Weights of a small image captioner.
Data: 122500 training examples, 29.3 epochs.
Rows from block 2 of the image encoder of a small image captioner, named by matrix and row number. Rows with one number within an expert belong to one neuron, the router's apart. Each number is 128 + 32 x the weight over its row's rms, rounded and kept within 0 to 255. All counts start at 0. Numbers have three digits each. After the name is the row's rms in percent of the matrix's.
Before each expert's rows are labels from the 100 images, of 14848, where the router gives the expert most weight on average: "patch colour" is the nearest of a few named colours to the mean colour under the peak. Only what is clearly more common there than usual is listed. The data: simulated grey scan slices of phantoms with and without marks.
# router: router (encoder.blocks.2.mlp.router.weight, 8x192, trained with AdamW), inputs 48-95
# gate: expert gate (encoder.blocks.2.mlp.gate, 8x96x192), inputs 48-95
# up: expert up (encoder.blocks.2.mlp.up, 8x96x192), inputs 48-95
# down: expert down (encoder.blocks.2.mlp.down, 8x192x96, transposed), outputs 48-95

# expert 3
patch colour: black
router.3 082:124096136137149123098093138142130179052159152093114147135148154140144112102104146101155115089197150112139088104180131099137194141071160112089149
gate.0 095:163157171116107094096085119161144129096107117153095092070123103167131126183087092191130106109165111193121089090085137110170126173158152112142139
up.0 101:138120153128099122144109162122154166131020099120156163131079169065101171116104111099130143122115116183077120165145110138131088123151075135146163
down.0 101:124151145132125115092123115142160133162067154093126160066130159136106171160189105144091143159153144112145220165100121113137128093087134183118103
gate.1 102:084105141144162098115162149166114140127113188146171128160140159155120147156097152110134149150165144186114100133126128101157150147128073080086127
up.1 100:057168134101126155072121196137115145115177137102077103086081128133094114168139096148108078104099145130125131050140157184117076147142063142145109
down.1 101:126065128099068136141164100094122101110147133100113125124079203141110149095082166174104100110113090115153110095130140141087136137107129105126085
gate.2 103:142156085133109119113092075105070132089158144166134099105096100139171120181133110121167167094159102045114123183158145095122114154124140097141083
up.2 093:154156103142152127113119111129091140111086203095081156132095183168062167102170134025145131134088118073082133109167062169079083226182190110079130
down.2 098:095124156106203121130166079120134101134134159114163144087133113062074124122094133167110119131119082144122099094118078137149202111138120176138111
gate.3 098:109119179123199124174089127149138122075128127158109196107130084164127106087124107141124151154137106126095129128118197068185085072149056124142148
up.3 096:114088120092129130120152127163097138124126169145121108166109122052113167108173157118135189121100111127078204147110113180148120133167192113094093
down.3 105:119177135174126124146111132066093104173108142178205147131078146084092155108152149109146188128102095150148139073069151129167122137114086136174124
gate.4 098:157138120130172155120122050117123152108125125132114152172111119116085136135209134118133147134057165108185122120093117144101138137142116138101094
up.4 104:129126122186124058184124167126103110090146158166099190125067159125164112160147108105119150143068057156174177131133115105172099153130112057139122
down.4 104:065138131081126109110138154101104157123139113118125103170145164225135168120135123070129108141122121076135103156137122114109137120156127126136133
gate.5 105:095108116157141099205121197136116108130160159124133123147099061120122104151120180126220145104110182129155137148096140051108073133145122096097098
up.5 099:157134093123133109102184140079115086179117169173151111186147145176124131077132099101146151145133119110146149131159117123121136129129074119176119
down.5 097:135099114107176134138187128164156053122159146087147070118153160088085160103092084142127112137130115148081169139086174083097123153195086160103170
gate.6 101:155088155140120163121138123151101179138128162195097105104156143081143157146171081117124139124127123119149117108145143115132196079108029093101155
up.6 108:089101114097163125172115137119112154090094113162158119202163134154139128105120163167140108088135080117094178148094175163134098129173130135197122
down.6 103:099146153134102065138118148144120130186128142148176122097085124109045126125121114147086137111147093096104151197172129161193167187121108132122155
gate.7 092:194097107153123091131151185093117095121135153185133137166111162168111128062088130139148119136051130124139154098117119119108162114148082126177113
up.7 103:106130120109126159157106121135131174118118092101076096162150122180112143135133112142146075167106118098088171124184123121179145123142108163093169
down.7 105:148168104123079089141113115177159116137143077100179091134183139150124144093070113136125121108111138138108125088151099135147108156139129135125094
gate.8 099:148119175133118190088141164202106174061092156094136123131196107140108098156166159162123164127134101129152135162097156118109113116116118081111071
up.8 095:158140092084078143139153153132163124095112146108174120132177143130122047140106123155138134188134130113071127085062054123191126113141069155165157
down.8 094:118092131177127107133143122179145112193124138094045133105168095146083107115168195183138158159135098096132130123118118131102128138138074173136122
gate.9 100:094112078122207143158148195119141136128103141118093148126131133104100103122109139134085119140139139165134110121179109030110155119153112111091075
up.9 095:134094107123195135133201090153106137122143108170138127168096105105140132111137143092190161145098128136124206087122159063162154127112086141109113
down.9 105:141097145080100185162099138082107087114183105167177162116153121131132134137149136094130124164177151169126123099066101157043103108145074113144152
gate.10 098:089090186162126112161114145108150195077127194102165141112087117106085156131163132135149110092103133102090161129136086119121116121139148096096092
up.10 102:065111148133064128107182104130128153096084142088139123082162137126114097150108153092088200169126154124163125118138137123194121109139106097088124
down.10 089:148099103078115145100145087036150038138148090181105170122121112157166137139140111107082148083084161124087116124153086135147122152118133112114120
gate.11 099:081133121230150179117155145125132116146168099121202201142146178102116106187159163165116131159098138146097151073177168116110148125077146159090128
up.11 099:144094041134083148085120154108101087163106121171160139121126127072120125067102164070103175155123092195183134164133142082130142098168123143138191
down.11 098:093201074147171119128140163155153140144150124107130153096177143071138110090141175086135093123132143092121133137142136110125151139154131134139139
gate.12 095:109111114158099150107116145075125180140142086102093161168113155127097154072144123161186165149145120192166151067162037157110214084122150138097129
up.12 105:070167155054156126142107146116127128118159180070185135122082151083122157124137103149162122163037124122152105161129137123178165126118088140079139
down.12 104:140148137169165101139180141101105142138103115137192111147071089202095098151126127102090077112099179157065099119190115122119085115068151117151080
gate.13 104:164129195081099133136111151126059079182095104128152097139151105207109118146089166141150101060115184144134100125180123112163116102136198146127125
up.13 101:113125140177181155179133110108058142151119134117119109100133204116079116134147104129111091151184092108156144101094137174094130108109153119140178
down.13 102:084122133161172121171103116126092090101174182131108137131126098147111141124156124087111111087160108065112135096119087146096084118122184151080081
gate.14 097:140136165056111174172103156112153123152112168139119167099094179124141069166091126102088192054122095139135090068113149080101164178139139153145093
up.14 092:151120041111121126144138139071189165132133110102106152143133132184131124072094087097101119140119108182079113141112146151154130185157155133127174
down.14 092:116117076102149189136134185089147145112155087125121216130158141151162119102154079167114133187125165153048134111133125185104139110147129116141131
gate.15 100:136172098100167101178165163109116135100160123167131085116128105110154090115187127123068103061113100096104145107113133132115093120071168125168114
up.15 103:105176088142083138124137155086151159080126139104130115155126179121142193090141137194121126098169163116125183072181117136148150142121159137125201
down.15 102:150092113125102110085157126081158070165149189144078189184177112173120172120079183106086162147183101143133147095211109166128148138136127165139105
gate.16 108:142145157114130149143108160072095193166119157132155066163078193156144123190074153171100130173104143136124093134110160109099099019142136127104171
up.16 091:172148065096156139125144148127088157140128091155165141139165138152148165100083107129146086120203111135123167142076110146110050106151073140082193
down.16 093:069098110172072125140168132124127168158103147098093094132116135108092091135153093089115133166091114124155172127156073086126094117101170104118123
gate.17 096:121124091117153131125173133191074128055190086140127094121145150145129115134195145168136097140134139061154107109166077077130144050137133123142123
up.17 105:087125086150132137108060160082158138142115198148108121142161169089118087116088118144127131106054134198147129140133105037122072150160126151121175
down.17 100:151144160108154153139127131100093149123127132125107149108164172075158122141108131124141108060144113064097090139154165111152069106141103111093161
gate.18 106:207109122152127069167090087106127116088135117118113129122105103104116047138074123144119159104106094175157134082085133133149086123166086135173122
up.18 100:123140096106107145128083097173097146122127117111080116119156122131110127115142088066143119086157103101102106167035192144178186135147138129178098
down.18 092:149138106175105173081103116158187163094091132060160137084116152129135150100203091122136143155140110113154105076076069113164142096139147106131090
gate.19 102:103133078156122123171147134117145099146156148107144100042110098134124152221156091155083126087069100102183130112139078132131141160206105095153190
up.19 099:107182060070134099119115133142173157115136123173127118106135129141120170108121148130110186145141148123132138121097085107127116073155132134122177
down.19 100:100093176140153080147109122156141126105123114148109166121088117103121164149114166150084166163113120197131101136103160149119162158142103097089142

# expert 5
patch colour: grey
router.5 147:147117078176065153080124192119077091161106098140128099173121113127128127131121115146133130201031091160140153149155084156166097057161082174166164
gate.0 100:118149111144138127114117105123088132086140148166202171183119100105162151090137142123077077196103117119139120111180137072100179101054143144123136
up.0 099:139085141155140127129073191086121183112186120128095096161100128154064138143130103110082073113164075153107092070095120100161125129129182146127157
down.0 097:080079119096099145134154107104122127118144128144157081120139122120130125086146135146141186121112111097149067089119102133152069102192107158164119
gate.1 099:158104116126149130095124164116121110111152146131222170119114141133121121115158137129165088118077135223119143137184090104181162094106130105165103
up.1 097:135117090147144147172100255094164071138145120161086148117079155115170101161158089142177143106152115144133083093167116106153195121175117112143130
down.1 093:129161111130108147153105129096209099099170124116123108136137129072102145164162109167176121148123146112135094120164153138173126111113120094118102
gate.2 091:120118164128128106103107133187150168092081138089134108120154166153129121101080130124125066061155055121106138047189129113097123119166159165107125
up.2 091:164161127140162147128138112138146131069120174155096150117119109110163087144133129127065143156142073117094142102105132066107111109080137104152083
down.2 098:074116122107178027085146126135128214162069124146186111120161071115139086090123147159096143121121114135147138096147124038155099122136133100124111
gate.3 105:084130193133126109200096138118048102123186170105129122113094187049110127102190151119129133118187160101154207152121130120107098109200194186140128
up.3 101:110086128192144124149247139112170127104137111136127122115161137120139155128137137167090149081126128135096074152110118115165093168081055111098139
down.3 105:135179136120171119147119060158132122096151129147124129052101142106113143150188101083136117145097101142162143134179169122120160155145143130115110
gate.4 097:085143211142112086141079090133144074108105137105116133134169106113123135154118114140082135176121135145143129095140136134139181171096110178158143
up.4 090:095114128115148129047172160117120098126090155093110153106166133109145180081128154188106104162089158159056151138167207112133164167147125117161105
down.4 102:138110140130073115117176147160215122193140085129164215114175159190127117145126139189112095056085099137108154143183147125116111106140084078120123
gate.5 103:107086181137176121161148199111148148170154141043067158091135137089086094126121106169197100127147132145102130134106136072156144119193129128127178
up.5 096:126101095129122167129139117130142149159158113126098164104103148113088109194185127159128098137125122103101110145140222141131134194123144179202181
down.5 102:135179116172072115120075061122121141125147138145089113063126167116121131125071141084108143119135185124157119149138194150118089135117108097138097
gate.6 100:157132132109115132086188148139106135151114094134100108128053226144159159119162079164113128150084115173088195123139114094126100047098124172105075
up.6 105:105147113148146143101133175121151126185192146147155144175150141098101109165112094095147141122179113108176190146152135134098096144095161126125128
down.6 104:154122120200143126143128081135075108104117125139114105112181113136146148215178114158189103148075100111138126194127192142164202080179099165182112
gate.7 098:138128143127106165162105213126116176174163112137087135151103114161138186074172138135135102114090098126112126090146144107144195177161164155116188
up.7 094:100129107112095117144137083124125150122173102138160130122165157143103039106140121174128051080192167131127129185157091122128131204161119120141140
down.7 101:139178121137115172127148130140117157123173131177112064135129129076101033074104118102140138130162146141153118156155198093099115100145129129120161
gate.8 094:114111129111091096144087086113156170127187120092134141122120167089183140129145081144151107103125074080094109107126130126130140128131113081116156
up.8 096:210147112144146083156157121079126070162148130131103070150191138135116059121089194140154205081140152185141111171068093126127193118176077104138176
down.8 101:123132161077106113124159131152079128111117117170176144096090161136134146170146096153083168140154144154140086180157189123112152134081160049154099
gate.9 105:160112152112078132148076122130140107115149108149178051133170090175143112132062133149139109185086056157092127134117085090148085143088090123137117
up.9 102:145123173098146112103205113165154169150129151167092132124139128154096113101131108176191155129097087081149115153098093099152100142137107092095078
down.9 098:128131135141111144109115120153167107148130090168117083109121078107125133086095125154061162122127132167091070079118134165197108107176086123114153
gate.10 104:095141168166145132125133132091149103183145041114169098140111117096121112167152174118104122135068101154106127130170109074120118101110127119132153
up.10 095:136066186116159147090208177127122066103144149108144150163097128106132154103059160128176137170126122137151146063096107108109098110141110119110122
down.10 103:081171113161115159073109125147105177117129140115114148072150144166136116157119119138117146133116111104174174157125056112090125147115146146161113
gate.11 100:133103127134085136111113124106180117105166079129107134139083176101150134120163131138167105087147105105163123159121043100146084173159202114101136
up.11 094:095104145145142093156060086150107178137114181113149142116140194113192090137165066164151089151170155087170086072057124173106124124157116083135159
down.11 097:098116106135159115141196157158119132151124104112055110115042121114136121052124166106142168167134153184168120146140155105150073139119124163117131
gate.12 103:025107164167106104139178142097137165119153083117168113105111123155117121175106122093111092171130094109173131122130156140150121111098180149133110
up.12 098:185073132114105153163127118113092124138096111154118117172132084107103134135087103135065077116133167097116198103096128156150170133140120152091129
down.12 097:083156187136120085092127114116160124051126056135147133156130135115103077112145142084138131154092146164073156147112096173146139150106113125139174
gate.13 092:156161139103103113152153073143048072120071149114122089123080088122182102141071135123087126218123124128141148126148170126176155156167127088121179
up.13 104:130185178114131124143076100128118158160128169081140111135188213160130083116173089121137161107106161163119096099081156119141134132124194048117091
down.13 093:105103113106180096101090126116072106171126109101142108112127116186122181080077157200130076115129124095128106143152072140130120098126110159101163
gate.14 097:124123094161118141117150135135171137120076177146136131132132125143114124121062140067144115120150169125070132040138109123152111148103158084091153
up.14 106:111142220167114163122146162130078072141086110095170173148107123077166082158096128139156121166086103143134083125124091130124063094153111075083112
down.14 098:080104115146175201153110139140119186123138111101048124072107096087175122083154154136085081138173112165121181132089124116093143075155131129093165
gate.15 102:146135119133127143108101134130142121161173137103139118152054133122067166103088142116163190088131126147198088147104112128159135140150089130072164
up.15 091:132121183162065101082138156159125143118132168123128148124105230101112140174096131161170130086221125100131148129052140117098138112098127132144142
down.15 098:104159124079074150183093110168114133124092133105133159162168104102096125107089123070175067120198110172103144136142108142115120175160144123137092
gate.16 101:147130137117027144095138168120176131134093117127151133083111167165042108108134156161162083154142150114151111110174122143132088143163177141091158
up.16 097:177105144160123094146184145185172102082156138107155149126085109073120129151136089102170188121161201152073169081170144126150085132152161135148091
down.16 100:152095166142165155108098138097174107118128169160102144167133102165174182169123138132155098057115154090111105163147207116159206164162125087085171
gate.17 094:165190152119109150159184159135118117153129162116102105127156094116119131141164072095143143146059117193118159101148178096150101122076184174094087
up.17 100:130177079100152150164113154073193103105113106082117129156105065159153112080175108127095113150171114138130121158111116206113137136112186109155125
down.17 097:109140115136135144138118142078114106065087098124166084063160118139144172108100129168062138101119148156087146092155171126137083144114113156139095
gate.18 105:106060110115088164096126069103153125121133107137137132062082185160119120154107104141145150145103108133127096104081135111078147112155140097118118
up.18 095:101129157188185156166138118135119160209103138139077187163188126172096145158097129069149054156081100100166098098094196181101095125117110101183070
down.18 099:158134125127136174045123079189064075112066155107147125129192137102131106074107112100119092134065140116117158070129082067113149157151122106182140
gate.19 095:077125093097140150117129158092075043095126144111133149115134143078167102139081147165128143105096061157165119118086155050106142106085142114120121
up.19 109:122116171139113093110131109095131087135087083136070113196114058131114131148095102174157099139178151096153100121150154153055132138043097122074143
down.19 099:129112145133159113092145162107080093125075107135132077135179200098069152170129148113119091143154153146129108079196143120144173149156088153124090

# expert 6
patch colour: black
router.6 095:128092147080180144131146107151126083077131109169092155087105169117115127142144130134093110095186125097053105066132149136076125135119142168092099
gate.0 101:139143160155120139159129139110093153117142144151170058069111158112084115195177140138074137152089194137114085120189182161104195122086140111110166
up.0 104:161153132085152067113091162153127134151062040166136138147128197124173107113092104069146078173193115167125095153111160095100145081139161132090134
down.0 105:085128117119179120141132175154107129144150159063118086104122124148116149172135090130054069107083113153137124112118106151101095146121079067097165
gate.1 094:092133148172076194090124110120135147106121074110107166138150182139115175105161189170119186132033129101124140155091134069070107132153096136174145
up.1 095:077139099087176205182136153149133110080124066132100145144107123159111110128137094128086128204185130146163120089143135180135146141120130102136100
down.1 104:162180134157079155147121130125064137102112147099143189159100128176139130142196129120156087220104173114128152107078191131100132121121103123159099
gate.2 090:101182142197154161083193133092058091163117123113147070176120172141133138114116129133092173150106171149107153157159154107096124066139156109110141
up.2 093:166115110103143092055074141090122153081109125134129108111104161112119129137143101142099114121114236101149082062147175116188084154160144190098170
down.2 100:159142149129079188156177099160099158114128147120114135129068129140119153125143057073098096122159095088082128163106094134138158102114118132121161
gate.3 089:127133111153126133140122130126138117072180106154077130084087154156133128136105138074102122156097145137120135183135155183136161085096148189147099
up.3 104:165141149094113168101036130131168184161089122094139200109154119078096154107098108109077201128148135118116085151118141128181135071134092095161164
down.3 099:130140103139089130105155130124119100131110148057133134180123150131174160156158134148185067115097120160092186144151105154193159166103086150146122
gate.4 095:141136104054120155122170075091084176070093087105117148119096107115159140115174135144156129112100098104144103137086098143139145108182138131152088
up.4 102:105081107090143131153136162131166106126076173081152182093138103134209095111130134153128154115112140113087125121122135088105190099104148102138130
down.4 104:071079090111159117095104075199118134135163088099132110126139139140086161106148152111039101126175200116075104111080116102115092108158177177144117
gate.5 103:129097124109139177131062172082145113147098094119110104111151136091134136128099142126130109198143092138101116160071076163142158139092173119151196
up.5 106:187125112112127102053126120087173131117143152106147142085156130092111102107132137150157136114129161095131157094144067080116123142089156090122148
down.5 094:097158094120155144129147115094137086123172145172191138125109115075164142104056170150105134102114142077111073132125125144171129113102130156112135
gate.6 095:110097054145171079123164107101110130098178130145111198112152113090126109196058140081122127075128066139116100105143163113112181078154140127147152
up.6 111:143108131112121115107115176153099118164107156087148162162053131090093062118161153142143060072138157138143123144160102092101106130131189216151100
down.6 102:114112144171150115156146074121135149121160122116101073086135156162181083144113098120096114112103133086155148102113143113096193145073140079090094
gate.7 097:131097148179120127120148132124123125106139164075082088116127156136073093163031130070152112100151141090141118114134095126124113163114107065081090
up.7 101:128109136148139109090162178149117125127153136095060153207126121145125125164162125067161141172108148175114223122145182069158140140176156124161120
down.7 094:075108152107122125115158128163124178132156136126168057136091090095176145117052143120104062158174145158175109117099108180137081173127107137165123
gate.8 104:120105110113133162144133109135140092150157106118133085083149162151071075174131067132116090097142108118128122149108137097121125138148121114113102
up.8 093:130074132077101153060096186104081180133130102143159138116154073154098182178142131120118156125106141132154132163134086101094131118141134151088140
down.8 100:063129149142079112153123146107157124130164131144121110154130136206120122136190121084141140143143112126143104132131122138199201158109169106098136
gate.9 092:102155111160150099150118148118120124081114137101131138075109152173154113122105162135122149162155070073131162148097077111124110163121098066073064
up.9 104:174119067145158149131148117117102162100120085096128110179090140079183089161110177139099078077106157101185140149093135179182107137200179067166144
down.9 107:096140108092086076142123106127144138145094062106117099144078120199121160112132154149125107132182119130091128158101241160110108158170120118163118
gate.10 104:130056184131141136145094164089106082121140137136153154162110139112110117218141141168097140099100108180102102086138113175104091157068137109148165
up.10 099:120113106163089048174174151141114149171159160087124133148162100089165170043094142151126126153143109060161080125106121122116114157114144159207181
down.10 086:134163151151135181109141150202136118075094151122099080138164018080140059113147182129156098157172132104123135165101167103115099133109205103106081
gate.11 102:091151129182093127048137101169126204085155136098121184075133178144131186099124115124091160100152094195136095086116085136164116121082051094120100
up.11 102:099130099123125105155140156151136137092135119155172165127096192172135117115152129180162099178114131141084129138102150108100132076060111093170054
down.11 107:114135125102092101091109166157115088131180134211089163084124116072126135151124117139130184144160135181088087144092134135173079133168124120075070
gate.12 104:107141073140177108151082133165127115138105138138182123155129146124102092174146097104105090079096181148114106122180081084149115059133204102178133
up.12 098:176102130113085116172131162175121095131115132138116079102188181078136131157076076131122138164195157200117112178190149146157144107118146183118127
down.12 102:134092134115145136126191031080179170081158179119160164113082128139136176081169156111143144149126100113142130186175121166142124128037119187136184
gate.13 102:065157175103127110134103157174141079107112233149146098123181117097106133125114133132097088160108079114138110105086157073119129141072117105137161
up.13 103:097191075139148135110108116096150125145148126123102045138099083087170088182120103147109140153161055128128078131150113182110086119156134095135112
down.13 108:161158160127152103102100128169085116171129109071145129094177171130176137134143037159063147088185203156161128139144064114129163114140159142110186
gate.14 105:104144162125139145124163107109170126148158128151108150109099085166053170134086066099143112136092102116123070143161106102102183114130140129155160
up.14 089:149170147145116096165139149160119065204109131124102104103146113144133137171124159137142127084149114127125138162091113094084138108117166132111146
down.14 107:121110195094121130151063151096118151123175141221098125071099115053164110184171091158118091127130108086113087108128116118120112096177113204105152
gate.15 098:141112104109088088106156032110170125085135160134108088062092109125101145165128154080162132133125129123172157092102162109129099149116129120138159
up.15 095:102099114137164169118083105136092117124134139107148162162153159109125160091168146141117123147169099085111116084151088129162078128121152102147133
down.15 094:165174083132130141095183140063096120126176088120108147142106155061109130100121175096104096128117142074080123204150081108144096144172153142153121
gate.16 096:127120157086118127093130182135137165079148201075130108137112133073132139161078050197125133071095090088166117172100072124130201151156114106106132
up.16 102:079162132154196117093109140132143097095160142106108088097129195153128116144111113113128123081172149070168118171113170125143138154071137153174120
down.16 094:165126137151142186094201087144126091101117097084126132162166149163158122144195134176088123150190139136100160220124139117147189123196157155051089
gate.17 093:067147181137140141088095154096117136107128097106144120128106169113167115129175112144073121097133169099150120177096118076113092145052128190123151
up.17 100:150168096171111105178068108095097206140150107067086151170125120102141154130143132167137115161110138066091139103090083166179141082130207148130130
down.17 103:115186083084142116124107127121130102151116150155072164173131103093122139084162084154125161087105107129113090101125094075109135061112146157106127
gate.18 109:096178153188147141110149113155107100113161121122091072116213185124128169087171122127093097138143085108132171132121194155138155133144161143106113
up.18 095:106122133099141123140118141125152103093081154124165165097125113100095121093149126147095149083090113122110174160038109137135145158101135130086101
down.18 102:117169096155155086096108162088149131120161155155078119085133085037191078159121181128110130112130073201139122168090104128135177121150086139169137
gate.19 102:156098140124191138171155132147121091133134170086125178110110083096126127077125097094103148127137175175129108128150079146149148088121063118108080
up.19 098:149159089100139151159173132073142137134134106145071157168075170136147121112170111117129081132164087128111153121116123141131100171103152119137124
down.19 101:084148170135089144178081145169174156169141089148161135121124164165118172091104174078097145176145087134156127087123137093135133078070114133087152

# expert 2
patch colour: black
router.2 085:101142085087158136140155140122136185098115181079107189186200161135134112112157148146156120080174094082095066133134151131128174117146182120123157
gate.0 096:079148127119082089078108145136163118143149090144130113168107170183197140117134165185136076124123138121181129158162146136147163122127117126137169
up.0 110:123099135140177173069110141135146112092131148095079128131141144100156093209158179105124076128114073115156145104100175110045119168115108137189122
down.0 094:115114156131105085136119090161158116157097139100124106121179146157075090150115174130089066132121147198166158096134143108155139152106080127146158
gate.1 095:159101069177158157140110124131116103153169112077113124115092089085159162112134122166132095174159108105184145113071101115115077142121054150142068
up.1 103:105127127169175123112146127077205151138054127094104103143133135126137086143135141106102088195191178157136110145125151102120088160094092190162135
down.1 102:091128075068192143164138158178096088131141100124145151047071123132163145173129157083117150100138133091129103106117139089129124104121090152127105
gate.2 112:183095131138119113121128164147106138132123101098137150066084119141087185102140121075141115154181137184149090107113059052154153119127156151141133
up.2 095:109100097167125130180173123089148155110091168106104136099162060077079078095152144134047136145142153133113167086141154121088128163159145137176090
down.2 110:202114112122127130148158213130114128142125113104135111077114119124102112146107128193113135152138063159104132140160079135120048173116111042101088
gate.3 104:104098104119088136142146104116145060093142062143171106138112159135175177106141106185112075084175089160105186096082075086140175092126125083136080
up.3 099:115125122106102131135115099084136173067136152122134152113187145137129081091130113122172149138178109145074120192134178042183104096104208148094140
down.3 109:069107161106102124097112188090123048141204118126099108061167104047149106134148147130153097113189133168177139130198158075177100147158175103118106
gate.4 098:028152175120154114142179144086105136163095159210157147101100199219120173175128195160148150131084114155089116083172118115156135208109093087118098
up.4 108:111079129135143135155138144102068146127163152148159072098139115130103091106136183065148094133127064176169132132097174123101108120142138112138168
down.4 102:107155106124115117114113118182043128113126119128138144116148127137104104142109186172109129123184114123176152107117148119121136127084117136100219
gate.5 096:173139129043101173131133094064071139133119158155133138137206139089114187175142090132151125106145164076141114133111151079080125145181115130128101
up.5 106:119114145147107098128173054169121146061161100081101204143117135186129129082129124112112103080119199105081097154154069107136111122090136107146131
down.5 099:116173115143198140104110190169190127185113138102123090128176159139078142140183170120130084118151136167174097125101152130156179093180071123138180
gate.6 096:133125117114083161096106173163090104141146124098121092101099157157082126132079100082095065114087100205093107074146172129139138133079057079183131
up.6 097:102202105130101159110098138157116089125187140140123077081150118088096128123142119084149179174169177136118133161127145129077119105114136153113111
down.6 097:160131188152131100102134121136138174105082093063146139158120089105149146116127142153173131184153138120072102156110126195143129188124152123112101
gate.7 098:152137151183112129168164093143073127116134107147079146128183160161158152132151111099132115151114147083180180166133121137162139170176112158178103
up.7 092:115138122127123115113106152141120151162165089059170164152082124169146119119106161146166108066117097089094139094162234145125088127143176142082104
down.7 098:149137124154130121149156088150121100118075163130154133147117214150119193115072129117104119172079164082193103085157068171138115114157140133088112
gate.8 102:156150114087138110121078134108160133090137151098172159082152108156124146112172113084132101140070088180100125111096121026097127135131124083098134
up.8 097:144090132137101225150155123137111161130121151147145123138066090145147137101103085153104138123155103068128146168155113093086149156106162054117128
down.8 095:145051121152166087147123172112131157121157152140143195125140155127098090143104168124181162178148095183123034128139175088114093101122136085142084
gate.9 095:176174128138107130106082177104086164068162088188155142164155128199128109096138160123126110135170079171156085125162148117090128099140155090144131
up.9 101:091123140101132111154163095149165116104144164178158180102080134147217115088088143113139166082136130103162099160131178119055086102155156120130160
down.9 102:128063172138106133114113090116109176156141119116074108106053091136092087127117147102109122096131113163178190162103077113109119150164151134124075
gate.10 093:094119115088122156155161068159132105077067099151137138152121088141159094139110068088185100134111126176079153149149114109127167102129119073182160
up.10 103:145108143114153166080151092106099142101149151134092090137138215113097029089136088094116106172153108133159189112142128114138092155190138135114128
down.10 103:175096110129120100122079113161091193095161098128111071140121090115098176164112093174163132035122152156144137096138080091116104109149073098120122
gate.11 101:126091129087089159148165155160105136190157137129068178135173176142144160084094113123141101124198159125127083118035124071136144120128139078138101
up.11 105:104144129157139176121058118114174116112163139140063073163089111124142127096152117101150173119147132075210142113137111176160182165072057109147201
down.11 103:140160138118160142124093114145123181112163121101105216166145120132099132110127117099091154123166153119126127122175120141114100133074120044199193
gate.12 101:105162116173115091161108152111150091117133113143124110087109139168102128167128098102194132144151165095081094089095139134167106109112208134114096
up.12 095:193142167094125109060072167155094157100180095125137106165139137129099113137095112095118100150135157217055174112103115126134191144141079123150072
down.12 106:115165110100119080119141119116117186134114087163131147117187159120112039084066134173173216147113122123171101149128105089119057183175147085101152
gate.13 101:103131091147099155109155137089160180168173107142123217183130179081137143102162141116159116063118112098144119072157123148133132118176111109149171
up.13 104:152121051097180068092119205166125101103078131110130127094117153064172103142129122171134167071168161104187174129109093112129156160159141082070183
down.13 094:116121154124136161093095121157131117114208123122118099162107169129111165167188123130136126162143145100157135127168109161176160108092102143088180
gate.14 097:182073105113126098165187098078157154117138076144094151150071132121128119178144131090139082221079141121111132157168160116147170099139109133108101
up.14 089:118118161085173125157117151101134140094127176114176159160154168064107158185155093085095133114130110090136149187163094099080147108138169127148125
down.14 099:141108082198155159199131121075085143125161113113081188139128125154154127096156122154157148077141105181114133106202173096093129136112047125104132
gate.15 101:147139044142078126134123154146163084142164130149146079105111102127118153168139146120199193106149131164171119122108146095116155158194183140198158
up.15 100:065114180096095123134088154168138142084064098104161154072105140150173127163142128099114119075164119142143129147137083167082121169110184115138107
down.15 104:148184127149172122179170103131151118125140047118138130181121145099162102098128152161141153142123121096086124120157130139150111081156100152129124
gate.16 095:162134188128168118127108171136085107126104139151124152111134100052141124096181111094124162141154184198133118052118090098146167149115150104189107
up.16 101:105178135154083189166063121144163133152091115105125185203175150134139167131141115074142136173115174153093114110070124139136109133114151109144165
down.16 096:135108091119117124162167118105131157079097150090090135068111138124096115128151110122117100157160150147041145120127079167162138118139180102113137
gate.17 097:070117074171107121124123148092186160078160199100118103073112128119127130123100133078138138114156103155118067115138113160136115160115146084115097
up.17 098:108210094123188147042106116178106100103167154117146114126169096153125121147145155106150107132122185068143135127133071129097118110148170103191156
down.17 097:110122161048124111190089149121117142146151120164093140130173127148134065173196155069049117069135150104103141204107134089130140113175134088051168
gate.18 090:148134136096107147229125149128089151136118082078153136117095154116178140151104131170110133110116123124175106136143103070153113150111113095113107
up.18 090:159145119092061112126166165116083130178150094126148153162188154104143081162089139148165078141122145133153136156113125066104068123101094107086112
down.18 103:124069156117158159154136099183174130172143142110127163126143116102102124094124096124125192147108176078109099095131167187123130199102125135159157
gate.19 103:164130137143137122166189082163115111124113117102162103076094098147187144140151138116147070134127152149142138125149133156102198137160117146077123
up.19 101:143171156155174133118096105064163147157073096095138167167080138132109133076150101092104091142183142122127074149118095153098163130109139159120156
down.19 093:129115138150101134086129107131142077095203096168177104151109159130094121164111121149041135108131120080120103070103098157158107132110153061070143